config.toml
model = "masked spectrogram model"
train_examples = 26041
hop_length = 160
mask_ratio = 0.6
norm = "layernorm"
head_dim = 64
fused_qkv = false
parallel_block = false
init = "trunc_normal_002"
beta1 = 0.9
max_grad_norm = 1.0
max_steps = 8200
warmup_steps = 410
Rows from block 7 of a small masked spectrogram model, named by matrix and row number. Rows with one number belong to one neuron. Each number is 500 + 50 x the weight over its row's rms, rounded and kept within 0 to 999. All counts start at 0. Numbers have three digits each.
Before each neuron's rows are labels from the 100 clips, of 14848, where the neuron reaches its largest size: "responds to" is what is common among them; "band" is the frequency band that holds the peak. Only what is clearly more common there than usual is listed. The data: drum patterns on synthesised drum kits. In brackets: how many of the 100.
# gate: MLP gate (model.blocks.7.mlp.gate.weight, 256x128), inputs 64-127
# fc1: MLP up (model.blocks.7.mlp.fc1.weight, 256x128), inputs 64-127
# fc2: MLP down (model.blocks.7.mlp.fc2.weight, 128x256, transposed), outputs 64-127

responds to: clap (54); bossa nova (31)
band: 250 to 500 Hz (63); 500 to 1000 Hz (32)
gate.154:473516498502487540504500466476531511531606487455474462521493489467460587457443510552428482446482529600477473493602504565472514452461585498521449536427528469461470511430534480372378546497525460
fc1.154:451521499526472454410537464467563509450530474576555569493505554483535457490489469501556488448481562521443435510493514451553497493473459438561581522528669570495375505433425483480525573531504586
fc2.154:499427455552511468478406512529523494588405438454455448519488503473433530491475535465631535623518564427468559492558517420507496546471471502463483477463511538518568523497566557519409424456534561

responds to: rimshot (62); ride cymbal (42)
band: 500 to 1000 Hz (30)
gate.96:414442559601575555453538469441502501446441543451550510415522442502490514447565500490534437548531520543560430453483504431523457441505538406421479471544506443507456548526406396475534524432455591
fc1.96:471438557590487581478495520451442493502498581512465460491527555485546503502620504510597526519488450547544406468499505434472530472560521532528397487570492544516530565597440436578557473484499538
fc2.96:436453545574541563452505523516502524578454474479437509499446438497484535426455379490424449403546488591547488490537403440506467548546512575478366458496516478490580534460532422567553506501486470

responds to: reverberation (77); text has "room" (77); text has "reverberant" (77); clap (73)
band: 1000 to 2000 Hz (57)
gate.199:474414543522496403603528485472518487518553471513472422495464497471490505441400451545563595436457499578535477435528548563508534479496506482504525552414486488515562485479475513635516522524545495
fc1.199:519536495533470425487535496531575492422510593540394538487507514497547573508376409490467460488515536550493572558554524571490572458344519433526551502504575537464494494502508438526459547471516522
fc2.199:521498574530480475482552456580524496468513587551414557417528501494574527453420434523503480501510511592476588541596501560464546482375511484527568499545615516477446515490510465513456508509533535

responds to: clap (87); thin (high-pass) (45); ride cymbal (40)
band: 250 to 500 Hz (86)
gate.143:562561447511477418548461573399487507516474487506489426545495513461521462470529629531520548519468519535477533562471544558446523531534540486532462515392494484541507592560523452417431515518501455
fc1.143:509438502540556463513497543436478468413434512518449486520478532476585450471447500545484461508450423617503482514513514500441514493589463520494452523482436467534533503494532389549492536569456563
fc2.143:509479446574534482514472514540504495540445497430512518478454439504398460490569425505525502554507581615541396444478461479516475628523524567557522499565483471491475445435542576510409487395432399

responds to: reverberation (70); text has "room" (70); text has "reverberant" (70); clipping (35)
band: 250 to 500 Hz (47)
gate.63:450398461491512519537524396426486507452498638437539515441523483524468505508482592492452549523519423412457422435524575498503522488509572413377493476444538404584467601434431493528474524456563485
fc1.63:392444536426543461504560453487530548474516482483461603447522505494561450569495501467545472438540523439443492414558549429532529471526445429522472479532503414576479473438514485517611512468574523
fc2.63:568521513494470504461450531492498470495413464544496552427497570499551524512549511526613538581464464473498537520470477555458530472505461468562509535492538546437434425567518539484451435488443476

responds to: rimshot (56)
band: 0 to 250 Hz (53)
gate.249:469546446505519490547489471605484508540398537484531576526514412514579465556552467456427442496573528463490469501530485432530516398588530502447455434682454519431477537549573446406529545538470471
fc1.249:493569477499478465478471535548497509468551414506479566514497525470525456484496492512462497515503506589471567532438476470509554375473507473462443503453565562466482364474486528517471469575549477
fc2.249:527544470502529509445471516478518506431522504507473459531493460501432539497439500510563453440486457487479517533540523595559520550481419408508451522478503519503335569422535555605595526472546471

responds to: clap (50)
band: 250 to 500 Hz (96)
gate.253:539430547486461499543481528443527584493490581501545415545498516370473415495496411559434557564502512450478636511488513538541478455520495514412517547396539535560556527473534425563573481479435506
fc1.253:489460576507568434521455497521545293552510496558460492464524480531476521516509412503516500501338462491421566479495534622427548498545429543579460573449548511532448486559533523532537489580433509
fc2.253:498328533392483563554408556495503503544528483491518465471570562481514538494469444512524546572485528469377572432533480445520490468542479481442597508451506566511424551525517476410548520476481506

responds to: quiet level (69)
band: 4000 to 8000 Hz (52)
gate.66:496558479527428498517503453529494488510554465462469433452491469513553514488543564510580511495494497552491616439465509566515529491428541501425394503484452494534512420490483582496588449509568438
fc1.66:519553514611484506508470540445463516572508568512546498510474510474477496457552421495610531437491547525552414503514474474559371472531444492470607513533509495545488494495427432613492503520455546
fc2.66:480403573554468521481424563545475507537428531513421490514509567488466524481485518530476513517486503540509490523572461365517435500529486432512594534507520479543523605514527433569431450466470453

responds to: clipping (50); text has "clipped" (50); crash cymbal (49)
band: 4000 to 8000 Hz (67)
gate.237:507490563552578529482512470527481407481476569512533512436501413539643538517457505483500515538417501476531465466507567504473522461554485591521475531553527471562423510484400465365475519485464511
fc1.237:553454417486537550505514485550487437539467400527435475430500445521549594526477544494519429537470499472506477493482523487509505588501692573540407504434614480567477483545468508535444432471505479
fc2.237:509466462520588503508436527505525501502368417432485495436543504525449553475494465462584385516507519572443539516497455489497471589519481493674605490459508470518504536585436524441476486453449462

responds to: reverberation (60); text has "room" (60); text has "reverberant" (60); text has "noise" (34)
band: 0 to 250 Hz (91)
gate.105:443462505541514561488588427488515512474521507492422565390461495483426532438508487516473518595508459494547614494455503425600480474476473430424496500515437458486531539442498504502581476524559531
fc1.105:454424453455561433512501474540379458525520564481564431467514477575340511499472488485558524428567504457542482433534510476533527482446562462500470458469514485555523502423491550478447500459517533
fc2.105:542570599485464513500561496444623533432528474492422490540476520397582481505494463522403495625474414566409492611499519548571479534487461491448489550501523493431571506593512494507578473553492502

responds to: clap (55); pink noise (29); white noise (25)
band: 500 to 1000 Hz (33)
gate.174:496499471469511453523491476490501489452482519490472453485584508548646511475527509460479447517490509520456622449466544561450444433554537513454420471466457492497559434515580549414551551555509461
fc1.174:457412518439465537454511505448413473459415396497562405470502458537551508505619583476462599532500503493568531462431448494500471538587434584418483477481529506472499504556575603448500512536503511
fc2.174:508454524524507427474461516478499493509430521555551513495471563496508489465535468489392526537503629515455444465548417445519476468532486550534593519508569485405439560482527459599510498451530531

responds to: reverberation (71); text has "room" (71); text has "reverberant" (71); text has "noise" (39)
band: 500 to 1000 Hz (58)
gate.110:402425546513486501574549405456489496554528568445474474437449426470449486437459475544505593385461520634511441500456571499555490492552520539436427547472465443524502577561452512511482596487509543
fc1.110:505483476562573458580483463519487497514438408512352445504526471500504422520443533446527499502493562453521537501585451420556527493494453458455549505543465513410571452517560612577463511603544523
fc2.110:524511454541549455588495467530484491544441445529327452508517447485513445511443548454537480501490543477552554542528418449539505504481480481501453497518421526446589486528601600519482468612565528

responds to: clap (61); thin (high-pass) (31)
band: 2000 to 4000 Hz (61)
gate.26:510460467589557382591493516500472445471527520491443513419486544517464494508464444489483542469423454476508545549509471513447458442528446532527563541511446477557473405475559503482551519593493518
fc1.26:542526503601478533527452457475526513532454484508476513557481569484436518481585473529528431503493541480567528600515471431561497524449541430488498522518514546453561569443496437507558487498460415
fc2.26:523381492600496484502453482501501500502446493513473496517520505489415519481502485453546430511500540429535547533486429480488460460461436544541448511509501550565612440520525471462580500532523490

responds to: reverberation (61); text has "reverberant" (61); bossa nova (38)
band: 0 to 250 Hz (74)
gate.94:433418504534523482479501467408502474511524488415545480431519459527525480516508494488573512510496592570452562424446528525558495443492512511448460507423494460605531468430443523557563543386551545
fc1.94:443574564469523554466558449484489528468487603533462487489484489486536532474483458509624512458519531531534499492507522473529499474555473351573542482422440481385506555533585393528512554567515496
fc2.94:484487457484472548507486558472489481460481518578566548579520514495585514488541539524402515542477458378545583486426432572454497519528530474612434500444484538529460538440584401395369442504480463

responds to: clap (66)
band: 250 to 500 Hz (72)
gate.60:548394515537513505521521464490548426603464498480513453480471523492533566485481479541434551482452453522442482561490581485456423536382645498441431534490489414560531469528567431465517475522450450
fc1.60:474474545452485526515527497573497546535473486486499588460536457544555508565509421406488528485597523389535548485437456461530431525506420530454481415500412517464484507568583572486510481474545635
fc2.60:514524580535508469532484552484486493389527543524521516509539468499518481546522504510536593530480492554561498578535492470512466444567505494455491521555460542487491550487513466605521433509519422

responds to: clipping (47); text has "clipped" (47); white noise (26); pink noise (25)
band: 500 to 1000 Hz (40)
gate.125:430456527481552467519595371520524490450553501463416515416441391480475580440391557529470489444489521562500541519454511512545528466582531553459324513510493421511450552459445549410482570493495496
fc1.125:533523484546509426532484457450557505451476494499510417499487550537492521509417581451439507611561481462396523549492488480548562544585551486477535428463533529458569494361485496608527544638476540
fc2.125:511533539507515488399542524505472461496538467539455565524478567507517507521584465566564614411426490511586447412463622470482464489436509508544565595486441457478488558514491453505452530468560413

responds to: reverberation (73); text has "room" (73); text has "reverberant" (73); clap (64)
band: 500 to 1000 Hz (37)
gate.46:475521591602492495529474492411519462584515466581511535460478580469509537425554411548489571450431544538632497446495498526539511460462534499552539570490545516502525465460397442517607583437407494
fc1.46:519585595452440535544482517442520575556411491541502424581502488439563425483570549520519517509512473461541499491614518504502545591530474435539530518458447538467609611523451541503509472451511470
fc2.46:482569470553499555429459437528488488469577558486456456460461569490688531494421545520485560416502514521518553452521507575574465493522479477419429513493470487520483522518388490460484549559529453

responds to: mains hum (100)
band: 0 to 250 Hz (100)
gate.159:557468487587504571479438520457518473626512559531507433447516557518538541485478500484574502572514502470597487472482514508505530532432502471375490501585589505489426381462475436529465415435482446
fc1.159:468532562493541484441579461505465540369505540471463594486524508549369489498489530462529535478542513507449444482560447462517517485608483434578473440512458497525516541431429482458517628492527508
fc2.159:524522460536488575420422457515516513673431564493549458485525479489497537462539472486564476566507514477505517462430467360610417575442507452507544498640583452446514478502502455531436464443501476

responds to: clap (66); breakbeat (29)
band: 250 to 500 Hz (50)
gate.209:504495414450520440555491476477499477607503413469436412456484531475518560496456558542626453386438484500487487531530507564500469571464577564514334561523486486606538391500548526474523516554537421
fc1.209:461474470482576413477493500556449478545517587511443508480525447497515474516466430483593455418432485589521540516626513469419534472601476485564466536591385472521475422569574496524575424623482469
fc2.209:513500546622506471442496578486514496497420480460481433476473485481429477541505528512435520514525561572469594495445544431544445535485436423448485485504541481524579477494507485482487539443459446

responds to: reverberation (64); text has "room" (64); text has "reverberant" (64); crash cymbal (44)
band: 1000 to 2000 Hz (38)
gate.190:507472480517502463511512446524557508557485600562472534535493524421435396464535513559486497550467452465494529474519571456565416529377454387398565551461524555513502501460546454555526465514460499
fc1.190:504523522535461561460514512447557414552552483524480533515472582475562502474535487556548448519371515450561475552440509461524510564435525480459500565562494488466519521460458442557458574471468443
fc2.190:536442496536520485425453413488537513505547466507435445501490484526515504529440479482496496575537525438456554453557549529464506463492499555546549447429497449464543532632451460510510534547426521

responds to: mains hum (56)
band: 250 to 500 Hz (61)
gate.228:463455507627541490509536468474531495449526560452382528458461464488435522493552465526499464533497456488489533452541432555584533399495578460493418520396483439533634507367464515502482512450516499
fc1.228:525440517529535404521491517502506483535340572545576452494501488481465487522519409519522525452469475537522485440537463535477550533562532498534494502476473493477574428544639486504559479445425508
fc2.228:493414469453541432509441512546481488515405550494603449503516442508491499553498499542516513479492530597544619483505450524429576491527482490482509487463484456495472398513655495546518465470449539

responds to: clipping (51); text has "clipped" (51)
band: 0 to 250 Hz (77)
gate.45:465442447585568466528562449448508486442494544474426556420466422509480536463505480500587446557519540567463572456454545474564466503516602474483462479468525447542580571516486388521510550478505540
fc1.45:513551527528523431396486560599531498476550515552587446515464413421470424488470495549468609501426545509556463458545489526522575458515484469495546565545510502442527447477574519416508448460419521
fc2.45:455465511449476563554522414449481508513463473400419563421588527586521563524516467426546423446590512417483513551497459503476484551538532497503476393523487488620509565561477486553507498484597490